From a checkpoint of a small contrastive audio-text model.
Data: trained on chords played on synthesised instruments, 52083 training examples, 31.9 epochs.
Rows from block 2 of the text encoder of a small contrastive audio-text model, named by matrix and row number. Rows with one number belong to one neuron. Each number is 500 + 50 x the weight over its row's rms, rounded and kept within 0 to 999. All counts start at 0. Numbers have three digits each.
After each neuron's rows are labels from the 100 texts, of 14848, where the neuron reaches its highest value: "tokens" is the input token at the peak. Only what is clearly more common there than usual is listed. The data: chords played on synthesised instruments. In brackets: how many of the 100.
# fc1: MLP up (text_encoder.blocks.2.mlp.fc1.weight, 512x256), inputs 172-255
# fc2: MLP down (text_encoder.blocks.2.mlp.fc2.weight, 256x512, transposed), outputs 172-255

fc1.506:435464477488444552452407511578514475549474472547482514560477417521490483535449555508475483496535490605512532520494489554526533416442515481498475579539511494442515521459632452447504477508300425490392505497432461467548454534410496449503481547444466523557
fc2.506:540557513563573496530587518539492496463521524510491511494481557513475549516522524480500569461536508505566479513520488464535490564536432507523511433451452549519468497572480566573419505373597579508485536542551540534477529581562445501437507460483479552359
tokens: "#" (25); "<end>" (18); "string" (8); "with" (7)

fc1.314:535452543492470501507494447564444517411621574567426517518404537516553518551589545516483469453555398592573550492530524461515468512482472542470471583604525461462466458473414504452482484555552495523488424502504426506534545480527415560485548526487472465494
fc2.314:460474494555531559501553480481526453575504380428554452519570469486506527470425442459563534522489565388403505557428453609586560459527468472563547452467483558603565538442528516592507493519463576511540514557500538499504521524487597452508457449499478462510
tokens: "marimba" (80)

fc1.402:531480527469434584472433565461566457486596452567518516482476541452535419523545515512498573458515485470396415492448482479552488587492619477551359541476363538489460520494439451542583568531528471545544470486460610447636500427577556470419500451416495540473
fc2.402:502552486534444498488487464503559495515451498510526488622497504576434457517489415490519439615426513519540506523631525541466512363495397452471697459515549488535555480436606500482453437455454525491398486601531423584375517562466534553541538518567431533487
tokens: "sus4" (57); "piano" (15); "quiet" (7)

fc1.84:442453497428534467533462500592500596458417447471571385503457420566553486439476508414473490593502487536547460380623585514506481456450535436472515546422525421539452461510461452580545499535438471476503514507590431562467548490485531467527495438475514632517
fc2.84:539501531586514531478489500464502464521565539555457608532564554492460476546519468524465575419443547508440582600413418518508463548500518492633489450593438574452543567497589535388461490446518510558569524491439527383513451464521494520458555498494554396509
tokens: "in" (44); "#" (18); "strummed" (8)

fc1.147:459520462514604521479596464441531485533466504544493488472618556395455524479446486418442482459507514535473480544544480544490569530512486525505471506594569574429438498531547505419470471450434474490618619550516513495464470551527462428473461423441533518527
fc2.147:568526563459376484482492514526476519577502473524515533504388430549533453480534485494559496626554463563475437457463573464559444481536498489472454520490389461534496518536514466512461477502532483500407464467501502500524499511504606462429548529522439454438
tokens: "string" (16); "clarinet" (9); "strummed" (7); "9th" (7)

fc1.470:585517566539446469480448530450552484488557547513452503512478479554454523547472480427480551464417491458487412566615446518467510477559557526525584454477427497614486589503458429470447517453482562544531474443494468524599477471474529430504488454551555557429
fc2.470:519511501590545542577546532488503565499547493600570553524540566477522509532538548509407511511551468509499579477389558534509532524479502509476422576499524568449518423535567542591547425516579476531547385581550489513515464591550590522520565586471496580436
tokens: "strummed" (27); "minor" (25); "quiet" (15); "dominant" (7)

fc1.407:468533488521495469471466581548549540497635458463472470572472558543463507433507549473455478568631504499459530454492528404441574553516449494412625548495498480537519560444464403513572523474533504590426488596543471495519496481526447506592423449411540599522
fc2.407:541486544453431517520472430435474485546502517437485530394473496433561430462486424442508511482502505553591440593520499532579457417572531511537394523454534489487486542507527521548407468539530619435526504495499534519508494556508512458420525518559501564512
tokens: "strummed" (36); "string" (27); "in" (12)

fc1.370:553496504571542520507563570535520458642525515499487497533548540551518472439494559524517569508482489544515465521570428555377521500579419481541604555530578531504524496513526456464510488558471563521520425481408541545481523479525427480472456535416515514542
fc2.370:526456555399454473515496457554502525470548483543444472523508421414396555594489451469468399554565491537476507526477622513513425558471521513480457415488480540514494438502441550543502494445498475507477575564568524526525432508489477482437543509613485505456
tokens: "pink" (100)

fc1.47:463472542492489384407444481522443474481517431494478479508441472576436493550506521551542440536574511535604483549559449602488454522465384474501415450516483508475502422462463531433446489533473440525419484457469502491509498491632450412531496490486570505437
fc2.47:542523532534461536557586515566493515461477499550451472511514498507462480383497528495453503516415522510488487474447527510483472472464593592542628542460601475583453577479487547515455554461550564517559521443519494487495528508414571546410536497522487454514
tokens: "down" (36); "arpeggio" (19)

fc1.223:465518489527531470552483547508404546537558558559465540442486544446525522440370538538465512546560430462533514571541511487516493498571492497380463530484584524517515561476503540436522478483516476535413538502528491521546451466492502494547412483474427473568
fc2.223:498525434490545504468559553464483578515451559526509570512557469539469574585568455446575578477495524479563533410462568450427618556400436450626459421504490436481456593502525459511544526499484493522544532517445572473437521634555565433449520352475553486441
tokens: "up" (19); "minor" (18); "major" (18); "square" (12)

fc1.358:450584534469447415566510514545478532426481435497497464457531414541531505463512498484470425433538439564441457617465495556535422606555551389569573392486475566535537489467561522501520562540487386481530520505539513506348558562461488449543518519493523439482
fc2.358:503466389525509540441570514496460450500438477475405413564504536488454547491513467566462529585436517461481506437481493525515446467482504581456513530489433483518566589510531453439456531572564462507533493390576617416499516541520511594483381441424385463547
tokens: "down" (56); "#" (18); "half" (10); "diminished" (7)

fc1.382:488512590496471527535467535512467457469576417472467482427481565552463543557476449482470552564545504481471480539431542613535469535567475423490492625517549483482518563629499514546390445458533509512466478501491502555479552443609444582476488578497601492539
fc2.382:552473493509522516417534457491595482559492544491516421535535417501518615480491431511458444494543602530544607554587515598458525414503372557441457492478537487470485453566549596509527489613536559433511602499559520484513475580487580476526476458456457484528
tokens: "pink" (53); "noise" (38); "pad" (9)

fc1.226:436531568546429531447425485480423538505488490574470496524449495552478459420453427473507537498452500538586566526521490529496451480520586455478516540505558422590521565559492523446502496519425469523553498498528576491507460549553515556528503535499390436427
fc2.226:419508480511516475519516414552525528412481526443539531444650534508570483536439565485509481456595469484498487521466502531480565547502519504492411520597509438512487509576568479547564537483530485530521558490459472483507503473538594506506486394426543516539
tokens: "string" (33); "a" (22); "<end>" (17); "strummed" (7)

fc1.309:464435444571455572514490550534416521536636468481540546428530490561537479523467468481458503588531500466498545488387558513442457456510492465456506414535511478466591563543476471517396500475566628506496529565475398500504535528496590503534537515472505481479
fc2.309:555431495505546455573569446437541446433383513583462446542508576507464478509465516426554460414502525491515464522510523462533519522473435498490452488455459493547451509475459515536532381505463391643453451482530533450549423457466432467568493526547495599539
tokens: "up" (19); "c" (11); "quiet" (8)

fc1.230:476519432492542426580484403478457507384423449460547405564391525420559536511475409541478413456476549410517556546487403544550489477539508480595468461602483475463429578508483480476610472521557486499513500411565582488523440545495522443520471522479561515477
fc2.230:539381517591535555366500576473576442528596482541475553424523502542489517531504556500482443442456463530436521472464568520479501565547493525483453526423484564530520487477499507572399555490447491495510483592477540522438532426486465544525585536574459543528
tokens: "string" (29); "<end>" (18); "a" (15)

fc1.465:529579537516561560530499518484571552562579514477451509479514447502508517578510435577488513541456513525572428505476503475422452517623467458482465510464424471484460467509510450560563432515435517513451522485440584461460491592504521517557453495469522530450
fc2.465:480419438529394464416465448470454447460433438526505493497496536550516580502465622507405459415471501520517477503569544544514516490412496495490519506596539554476487495427485508489500616435534500479451575514500520606508540442441470527421523424520540464452
tokens: "piano" (60); "electric" (30)

fc1.445:502529485442495483564515538519495528587479404603591486512478541486523495518492472565421529433536528442516617555536435457508409483510519515529475488445480498536604429546470449529524558631437491463509535533482515564454516536527555436504587529463577624498
fc2.445:489530502553438534452528458506564481414491602433422526504546479532507463525539548474588442547429484592506448413477549548466524508510467509482518483605472516444458526453568602448492475423545519599465528465498477484491608475461465529555431528483409426492
tokens: "down" (90)

fc1.498:513552530437497534553518496562494534536502527410471484557520607487489508436473529491607488601576439411491574591480533541598507437567563483452480500441508502416448544448411530480509507456419524587548530519512529496493521479483618537481554487508522509509
fc2.498:492409438566506508531569444495479467488512438550505471426544415542501502567502506538458429437431490618540449458541568516495579503445532506591493524506566481551497452486514495512517549550537558411416453440491482559497468443540415509518391453537537517518
tokens: "string" (33); "<end>" (32); "7th" (9); "strummed" (7)

fc1.338:469523503467426543509491531516470420581480497500496562521472429422450589382481503441515468513511569528591508517434510412574504415490525527486542607553618472529464565488569576481390480566554469502538487489562603537529387563541444479526492491498436428512
fc2.338:555551516572456360472575520576530545550511492573532461511473584435539501483534430517530410527456440550537544501485481445393534459529515476576493619460522544474545449473476559463545509437534518435580481645514484502481506513433517515431484435470498546476
tokens: "mains" (20); "muffled" (17)

fc1.71:540571551414531597596461520559578513510491519588529430446532433419532509498540469396504457514529488460459494459493552544497521501475474506528456574434512383472471509462523461486536510607595481512493424455475523474421419548474455561512539489491553531508
fc2.71:499428460561490354420520472426392407483458517441456534620420485596421468538435492577487448506519479535583494519516426548513425557544482534438478486529492572559460510505472499543506432392470580526480506444450522471544482510550544466528500508546438425468
tokens: "piano" (23); "add9" (20); "in" (11)

fc1.444:471487596495581600498514477515502409475565514569473581464499475581542494489465533568421518574579508499413525467463502521502448536493482430463501574489515453451509489506452466478489549445410598538494489428425428484501507465493530585468435513476480561527
fc2.444:519476516490462450530571498528498515542518507468451482433512484514510447490447583501451449413445501463518530439484506494589542437548530519459546449523488610539438463472478531569511484562509490501467484490513576517442470496492624477547504504485477524486
tokens: "up" (14); "#" (11); "c" (8); "e" (7)

fc1.477:508510526496514425618490512563461470460516617481541508505516490517571512443531501540504537475425519484621504438464543471469418517580568447465573492497558501549557472548513539514411474609398520497476522493504505516444474465636591519414487485481427508474
fc2.477:670554513593488445451562459476560423466550525527424341527467478526511518550464459472525541600576487466478442486507526501469496495453474523456512480548531497480475506624433584489532546468611486485560569563506435473600409546489462508477518479528485462480
tokens: "white" (82); "noise" (18)

fc1.339:471376476451458440537542566534507576562497467520524521554499432527530428484392480441507436507500619529502545431472540500471549459503556455552481560508601530522524551564455483501512481532493558600501473487503417499532548564609536492504569531509578452412
fc2.339:529650549558455575441466411563494421454503428473562504482540570478535503521538476569556582523440474539481400510536454467537498458534417549460595474437436419512469448452525584419474506544561541515473514566508489504444468411416524477548451529541424560587
tokens: "mains" (27); "<end>" (23); "hum" (15); "quiet" (8)

fc1.401:522533529503532490523448440521661420594506486481478508431534503557528570436428516530550459515518589470343592575545607497444527582457504454520490493510507496487509463506469456375570551487504552528504497473371578487465535492573520479463587408549505540528
fc2.401:561549431507486456507468427475446503516462452442585507537417552429467485515513595574629529494519376549527571437610483589525545554453538557485481421434468449486522529486541515506468506463529486434530564446610495516486423573428540585501524455514524526412
tokens: "," (42); "7th" (31)

fc1.30:478461519540461491476478471447425568508475476462527532484569490517447509449544449485466554475566500510526565530469472515444489508487537505498581406473538509561437507565483420575456516457487517504603420578380455490552562509479568516463489614463458515434
fc2.30:481576535424458489473460501552554466489495538503466558546435508476567470588536497479501524505418492505421419487484434473551569432547491471513442575495419540422550546477542580460556557554504460428398560499548563416488409478475517458634458451496481464542
tokens: "#" (13); "piano" (12); "g" (12); "minor" (8)

fc1.50:510449496494470538587403562443465454409498577477483494503536490480563484479473540585494501511438551547375458553544503479559413471507566503508493562405438498618528473492494544503488458495436533516419436515492495467522413467552503449548596451509383427446
fc2.50:449468501488489439512635446519572555617448489585448502470455618569458474529571497435508465552427461464546539444455458499480636466542426492564514467620542509379567557500535495527556495575523364489562476474505496566448631529496568482468468502457534558513
tokens: "piano" (66); "chord" (8)

fc1.298:479503479583426458547526553550533398478450613480474518521545540534521563561527478461524539544555422565518550484549572483367455512467442489507515462518425542478564475556528551561573472493488541564473469391553562573519533496594423507544417520392459442598
fc2.298:482462517557563545519460524459509475555576548560346571459536583538540514583512423507471497465479564542494445488513472534531429507389515501544501527505590560520488539482436487518418517474544526463501495568401468488566469404505555529568645495568536488537
tokens: "white" (86); "noise" (13)

fc1.510:592462481553515565538424460456349449521580590406554419521542445437595494442532508527490470518444539420472512502507421429522488439510520535429435509539465531552423544451586541479461513420547513501539473559577484418467472469460568514520545497526482563559
fc2.510:429518459419513402529584499473606561425377368621487509495460528598399491523484492528507504496532431502526511476448531556546558491466461482526574485538464515467539438498454512557489474540530534505456495468407486539502543430577488483491460495451518387490
tokens: "," (44); "block" (32); "#" (10)

fc1.390:512513476479457427535490450548501449447466524467487484535528514553400375503459443517509515465441459489478499475472467486536553554454511522587514539504469459507445535520536494488550486515583483553606465525514508545508508496602540505430482537388435456469
fc2.390:583440411577485543513557473547491506503549521513563437521600510415568541545521521491621470488578516559494555507537494547560533482515422487505558432464505554531549522448496509484549569540521571401518474512365476495527503440446405468592546426571523528602
tokens: "string" (31); "a" (26); "like" (13); "diminished" (10)

fc1.97:496435496529498510571576507520398532521648515564480531450512500514493485457643517490524550510549573465508481498449459510614500506464489550432502499548510481525412608559570437467507523557450461521484582496512434494442477486532447494479460501523569461497
fc2.97:590502520408517483430449444372550493432436475479592487447489504572542513496452429505548504499562491494510542579466628602398427543590496574575482436504464459456570401418436549463478480516511561532575471547558433452523566528432582516553548590518491503396
tokens: "piano" (53); "<end>" (32)

fc1.136:473444465492566446555505565532444471645527452513488534515514465445444520475507443517553492498496549508527487416505516418536572522482480496519576433515570426435496515435417441489516491549478533390496490608582463507572440559535467467492515574457578582455
fc2.136:484559423546468520462529441449479459429453522513467426604516514476482497512486523404412495499524473454522433574489523556505519441578554506479430501512511555560493458564534526529527525477572475547511463386474546479393580443520539534471472455539416400526
tokens: "strummed" (52); "major" (25); "dominant" (7)

fc1.180:494534421532521539448538516514467409566494521434529540444471493505499499586541395591470582474464574404403509463565503554448514559507481443515471593464522568475503478434526476491522485407516572532487533574438560475451440493501513513435521565481543498539
fc2.180:476522465468437534499472468501433519475546468555505435544557593469479379457515489461562421582619496486549569586475527411516464530476496471515566456426501361485474595523496617517531498563475476464467511456489483597482618429555448476464513398545408552514
tokens: "<end>" (31); "string" (28); "a" (12)

fc1.217:519508461492461512446530556501476511533484533459431519463561489473493523481429533512533530470522409606543491416453553481528432567493492620505611555506493493492464511533445518451501479500563442504518511492512388555481487587484520600656570585569534401460
fc2.217:535489533499601475564441468459535503457550461560513528536473522504499528507538454555531461547527528436441517568532461540484532448441534406511403389499441553549581476508442462586511494485425471499511502511486557410512495449539503448333444395461435583532
tokens: "mains" (48); "hum" (35)

fc1.350:501509494504491577502448501540452363499558548524472485452507497531455632528650527512474554391397536375441469572500537442525471469465471507505495462429562581495499548492471463458492456493390476509412438487575444439591491562484509457511568483501489554497
fc2.350:471530497530518518474593532487473512474551493512494505483509430501567412419458462488481456514533442614513534526569514504556561559465442548484463511537470445434449530559468475567464418497537516457492533536475519546387479454422509529550511458479518527598
tokens: "up" (83); "quiet" (17)

fc1.264:502390454532468488512458587479480474468584501526381582381399531540590538464502491458457498510546531558490423515558479530530530475480436501417532442503481497451549514491510502516451390531437553529460476454589502465479414521483545541530482485442498542512
fc2.264:484541497411468557386569407489512469506525466519541491491563481568487519542433504453499531447463503446479495451495497523540498508500452482592520522561479550514449510460456475509516500442483527455571475579422458526464687413493556539513513412474520462560
tokens: "up" (87)

fc1.190:576537481419454520476462559539499533580485449593551491471519479404592514503497565519483509535538570581590437372584494531568511482500556520481481601565474527592492494492477498476521408478515440438481514537536441547430534445485488536543488569529556546520
fc2.190:537509462533458536477548538483521583490509509487447589505533521400571447484487466460532492425569472442588420455524459496533480512448424582475550577475391470563511470447374483553515439433453536465567456479555443620502547443557449540590462530590539454509
tokens: "<end>" (33); "thin" (8); "noise" (7); "quiet" (7)

fc1.459:530585492500539566369543478522479419523542474485448432579478541541486491541489516454466450440511452486442465526561437524417498502497495474500343441493529528624498534529553432532519513534441508447516531445449573473479404582483481536436480489565543475494
fc2.459:477425529508487476560461477451512521470393561554504531480452515507451510475539471521503539616448522477611493475532518517519494519517465501502688545518436547417498470471449587481498528462567504519441529576527501554560589402559513494496461531446457551498
tokens: "pink" (41); "noise" (20); "muffled" (11); "with" (10)

fc1.328:456522599524527447477489474461476468517436439500494447546567488412483501519517550451508422562441517445491453505470368562548579430500515485525471484560562570469543482447452459497601536513607523545451502514567458500504512592475566381531480513622488461485
fc2.328:501558449600504509484489558532572563535545574568498452575524471510441490519428456568540571530544484536527495466476564537456564524514579525514555476548450478594490455577536536515494431481504465419584572487499463550483539429516559555493431546550550515524
tokens: "strummed" (35); "block" (15); "quiet" (13); "minor" (9)

fc1.115:536496406513403533514500501568474528463507556397470479464490515502515563506404465441477507452532459439488494534496487498480350517514533541508585571534503537522405530503543546457376555514462537574519572485408508485503585546504464530588506503448488504550
fc2.115:448473567545552552487459525470508458480572405477528460523537522473528584471499510523498473562531520609589589482472502508453547536576454475541412546477548512532555518371478450565504435527551481486539401530513486550477450588503507542463498381511488504433
tokens: "piano" (68); "pad" (13); "electric" (12)

fc1.195:618444430531530460459423492511512539461530554489474433525490474547513542451495506556436462521552528553486526522524466462557524518505419516596521531435506500522418476477491479392583473448488455500474485439458414628485479519440479593389573464490511528472
fc2.195:378543571484473549523541533525491465540583453504536567490479572475459511532447430479519543511482508440580440523496486506489529444492561542391446511522509418552517552543500508591462471494512579530538503595522530380532488516576498396580445504510527473549
tokens: "down" (49); "minor" (10); "with" (7); "arpeggio" (7)

fc1.150:504518520459612454559464479464472411537578540559450430435483486546516371429527496357504603556481454496519515546474629478474483542461563358596459514429533530596596509532468507505471518544533543582492488499506553485508504520495488470517487431470482499442
fc2.150:538524420570496477423596466520442595453526508460447583571419442517433572574448477571510434527536471430477546563467453501426439433483477566528566477556503611471450494597438490410456447426384435548534475523482424540517479457515478429474495591469474550510
tokens: "pink" (89); "noise" (11)

fc1.211:552496573507439497554636518571494556572493638501551469571505428550576584400539480542493616530466494561512506424560575417453478444512398488482530419491545501461523403614546575460494523547448522458573630465507554515548500460462441549448543528504496545459
fc2.211:484508563591580456403564387493569557564538492400525534505512549455546465548449369487533439565411481555561559521479507462471432530456579471548487568543517526574517487588503591540464540576486538429405533512464436510507464471486475462471487508514494473562
tokens: "white" (100)

fc1.354:470446528503460497486486587486458421514553421536523524578451515518545437542545589499579469545500623438414582530408453518485527482425492508553518595457494528509482615533617550555484450451446537403478478494488513497503514504487509483488455621578493515546
fc2.354:446509530437555519417534472465534488509508471519541535424619492511476547464468436562460450379497395506536532462541478486479477501485541402441534476484479463528522465416364414466542555485479511529437462505510455521536512513537457514540524380429507588426
tokens: "marimba" (48); "rumble" (42)

fc1.116:457525489511587507542553400445508527458467439636518459556608556469548574413435541563499464528577507378520537526604474453507487549386563471528539475464540450431485501452488451437378506439487558524472528467527470560397431506481501470457434396527497517484
fc2.116:501486475451454463447461655473431484543623521513499469543453471468434504583533554574534464566501481586490481520476513492524565518566549530462522522460518480496488497529510476489573532493549390469501513483564562428596548530537508524433516546484483604521
tokens: "up" (23); "chord" (18); "a" (10)

fc1.28:478512476509533471481490506484509455511533452462506494432495443501501563549508479491480497439519625487583542521466532464482494529532517515535513537547448508437460393536437500558630497505572461445443495524447412538575422529542536452485441457439449586493
fc2.28:515470568478488573552463492437517432523518426595529501575489506515482468585498503582483543564442405500504502528540522539518523445530502464479496501600482423522436569523515543522503477491533471589528600469610546541486519544469531500587622403466491541552
tokens: "marimba" (76); "muffled" (24)

fc1.493:451448557556539533534510454533428505453508465568432493563444495530466531532465444470507524457440516470577548527452504534568554561456511549428524565443349542575540455401490575542453505513569549507484526518578465489564504435463510514495453563520565449544
fc2.493:564514480460483521467516536498498501513483480408491518452499515430483516495551453463494505553545494533454380455600530515385434537512494467580431402600602481465477543471498404382554498550496426481550546514504462529447534488492462470530557506488440512478
tokens: "string" (49); "<end>" (13); "arpeggio" (8); "plucked" (7)

fc1.224:570524509485519463515599509478497563448573507441467409423548477543520596447466491454588467579497411505466476431542519558500513453557441425516478559551512593512551476462523492561538567492499413518528563379508524480512496446423446548360585528601435529547
fc2.224:438468503533601370448515493503509407502547549502503458573478512444484451560448456566461485513519475519607527532459551434449427486483484557474523434471516444467527503571569578526444489479379476381469575581411489520483480484573499446559469600416579485538
tokens: "white" (100)

fc1.415:494568592496594517548437445484501498409484471528498496498631515508522501504502478409577488565464503400436519499454561512575473480480492588482572483559492502429490444519529504540531394534522514475536551593554491529439490436506587507534507536462472498379
fc2.415:523438486565451527443603555567454423533485572477488473550467485551469478473457528571481478462509499581541460487538414432462584550541505425507460537399476483520470556508477479489485539495499466476426481485462576544556518545476439533510471540505561503605
tokens: "string" (62); "plucked" (18)

fc1.392:556416497483518400465535485465647522508488531468529541470468515506507500452523476420499415502493599513502420494517429513558516508468505433554677490492445482460595548576544526458558431496499539472529523472416609464609435502541495469504576583442517403422
fc2.392:428566468538519581438514527560430569559506458539400448552486499514572586521428456532545535508441409499466574576464504491437447428516528628415366539471567540531488473440411423540503563492469447515498476538558411521415546533575504513530484495634508577512
tokens: "<end>" (25); "quiet" (14); "sus4" (8); "d" (7)

fc1.36:488470550455464504495497466498573496541398481435440546492524387430457577421435479406533500455400618399513404479513532545538496492468503461483507523495498517522463462502456534502549561540538530543437393471532436430510475505419498501385520485547428465520
fc2.36:528546423480576475520548488466424434463577530437558394588553517510512453578557440542473437523494429555547584585467460479452488482533531611494467476447463525480451561435509471520457447450503480429502511531382505484594483461517526515537479502356551548493
tokens: "sus4" (25); "like" (22); "<end>" (21); "chord" (16)

fc1.386:515458557513472518656554485451464499499587572563444510543523404412577437543461510547510463414493500569485467539492592432581521436508498470500438463517572520574493502450462521545480568549441476573516527505520426457568549477485492545536542498622479499582
fc2.386:548569496478554501418510446525470550539430446475492490453518560476463492419514452513534636576464504417446517553502447535549477534439451514561551514488455535461468484493632473507549470425598560490512455497564556494487509474509621422530489513472425378459
tokens: "<end>" (20); "strummed" (16); "#" (14); "quiet" (7)

fc1.32:496483506458543579474439522450460505481503440575514571487450534492461439586530514426590446440519491529575409612372486473463481586535587513559527520464454493486340500467518377545544469582529490472482575524437488447560518574499452518561476536583498541514
fc2.32:478530560507475576508478496545416487426548499445508499489507470456556519438459546555420590564429525540464476543500525414455497484456443364384533436487619403444610481529492609432448492514492444492478552458570496542586513454546503499467527452401484445401
tokens: "marimba" (13); "d" (12); "thin" (8)

fc1.236:482472488511516453528428517474434523544557579502488498379418482563462572551441433532500515430399529484574470536527495458555466422610432438496464441492566530656522427494586526524467452511531449475430615536527525566460512414488612463469590427606468515464
fc2.236:549570511534455494510673552537579494434471451472504494588515536479556454416595521529566477569497467562521525468472472468448529537452484479396498476439445518365501507519422486493486622522468594560559423462440471410586505493472445515492485500444442461489
tokens: "white" (84); "noise" (16)

fc1.243:520520499485515464561486483501425542487449511462480451537527451514513556545491416464490445602453600418527635401496477494643497530433548539528387597482530434543511560518529551482492519474520511485483434500544577453544543525572441477497515507537539467485
fc2.243:467459446482537484464557531532570517495518514555575574396491564520551539468480515531475461441471481511410486586579533554390454454535437473514636446529459620528533441439584453522500469494466481522457554489449489535459555466381483531509518469423527544484
tokens: "down" (27); "#" (17); "a" (9); "arpeggio" (9)

fc1.377:426485489483468492562528529501497588437417483558479554470432505471431533482458524533531578431509540477584525451527576483456508493444482451407454379451516503500473554545520529542513558503493472478434501436538454473430460480479541552433422434474531481499
fc2.377:585477535545501475482498440496518396519535549419513421553577476495551523558525508483455486457504512523462523602517440519553491531499528600586564625510438497509436433353550488537409454483533487465576535502510556488628448499531438498483532551520465530511
tokens: "sus4" (46); "chord" (16)

fc1.405:467496444484413498461562473567533483432581524466571458442404372542459484550468511520530464435507435460387468521490465577569446528418491507445518489604480519575531537429501434453497390446511387424541442447416527485548536537469430481468434584450515480494
fc2.405:561499542585661569538455561330519476534430492554458454526607585535516553511493528485524559480536541513648520456566457488486587446545455516517500483432509516491469483562528565508562532545457578524474508497530425557406479503499570487522500416557468552519
tokens: "marimba" (49); "lead" (18)

fc1.231:490564476395506468472520488499466453531468481545551583566562553552525541523532639429507512419479548547504504447516480577473567575511522471492480520455566479493496422458418494465412491583483428499413455541564469545445514484487484527562508539559492452564
fc2.231:519524374549453510536540535568427518472479466412508537476501434580496579460527624496607546478497472534546488526555532548501498491557599514509421561495469518504489507506553461533423517516556555558527510495449480460516567540521482464566450515480477442497
tokens: "#" (34); "<end>" (23); "7th" (10); "quiet" (9)

fc1.368:529454565459431418582650576519521579516539454484564529520428559464509546353483476501458470460484480524378455503591470344512515513503530502503475500487500512529495532432457466422512499586483567524522427590437491570581450404443504515473510503554511544424
fc2.368:548495465570494577444387469492503478421527449463403489446547499542475490585514600495545507455512520507592470462492428594461561517558492477487538535435465561428509481596576560526432503433440472547526478507530512441473454546556452462494419455414524491599
tokens: "up" (41); "minor" (15); "7th" (12)

fc1.462:509596481593413517565491464542517532389489509518592554445511480430501514530415524593451383446485503551478425580465458506521531459515510467514481559462527516495499494504449511479517584426420445413558511542588469560470538544508516551497414470388548487543
fc2.462:566444437558547473473487529487536492464597481537422487511564520475506454509441467552494463633459557477559567471492498541490455448604391537374501405490474427444545511480555499589474538454487484467551494502451497551528559502502579458529540594515542468462
tokens: "piano" (72); "electric" (25)

fc1.3:479540478426424492519457594548526469471494481396435440477459495413494651512507408489451492463513587551453455438541487403493505507432553478462506553472508442445495495498542475482536581430514487549458463515574560523454493556549516418505501493554433413486
fc2.3:499493501599576511482601477491505589473556516561593538584541521435539385524534503462495440398501505608531453604539400473541640517442524491573488512533531572629404476515443623515505511576473491512498487471489524506461474420492448584436536481423576508498
tokens: "down" (66)

fc1.179:508493468535375548501499393502465533549471552423535552541464573549521484570464566448426486555410559584472533434596527533504593443489471495563507432424533514495534464390517550433534411511460535416553504497435498462476420486381534471553493476480611467533
fc2.179:512515527484638512562503581421598455444524495538516515493566444492499515424518472565526522403590529407529434497462477464483405588532466456439530625582457489429460604625529481544486547504572528524438524454528496530523534433574456522484539515528399486458
tokens: "in" (91)

fc1.409:421466428451453560519400459508528502573472523578473529463507472522499467559463588537458500496466486451484435647522398553455514476472584450421550534396459511571573491470457524489462454483419494539528542507412491546501508492478511503467418510528499515468
fc2.409:484499516527479487472502583470410528471478525472497517495508438532500517426516490465532467500552579432492446415459530517481407500527474446521465433538457519532485542533574541530506442448594440514497538548562479518450539540527593448429507404560608471511
tokens: "#" (18); "<end>" (17); "reverberant" (14); "quiet" (9)

fc1.411:518497511375585487469483513461411559530414547507457568509553481568507447474543549484570474468479484510523554456492441496478516514529421446451560557558461481484484543534464579580400537479518483498534531467537526558486459563503441441505551566462533560575
fc2.411:509421525543499464452612482527452539431496422478475424530494465371505522527472475501493474551550491531416481510483520423489448446500424596556496470582515524389604485462424568510504521519472519481460601490442467504561450507429454497458446549491484506554
tokens: "white" (55); "hum" (23); "mains" (12); "noise" (10)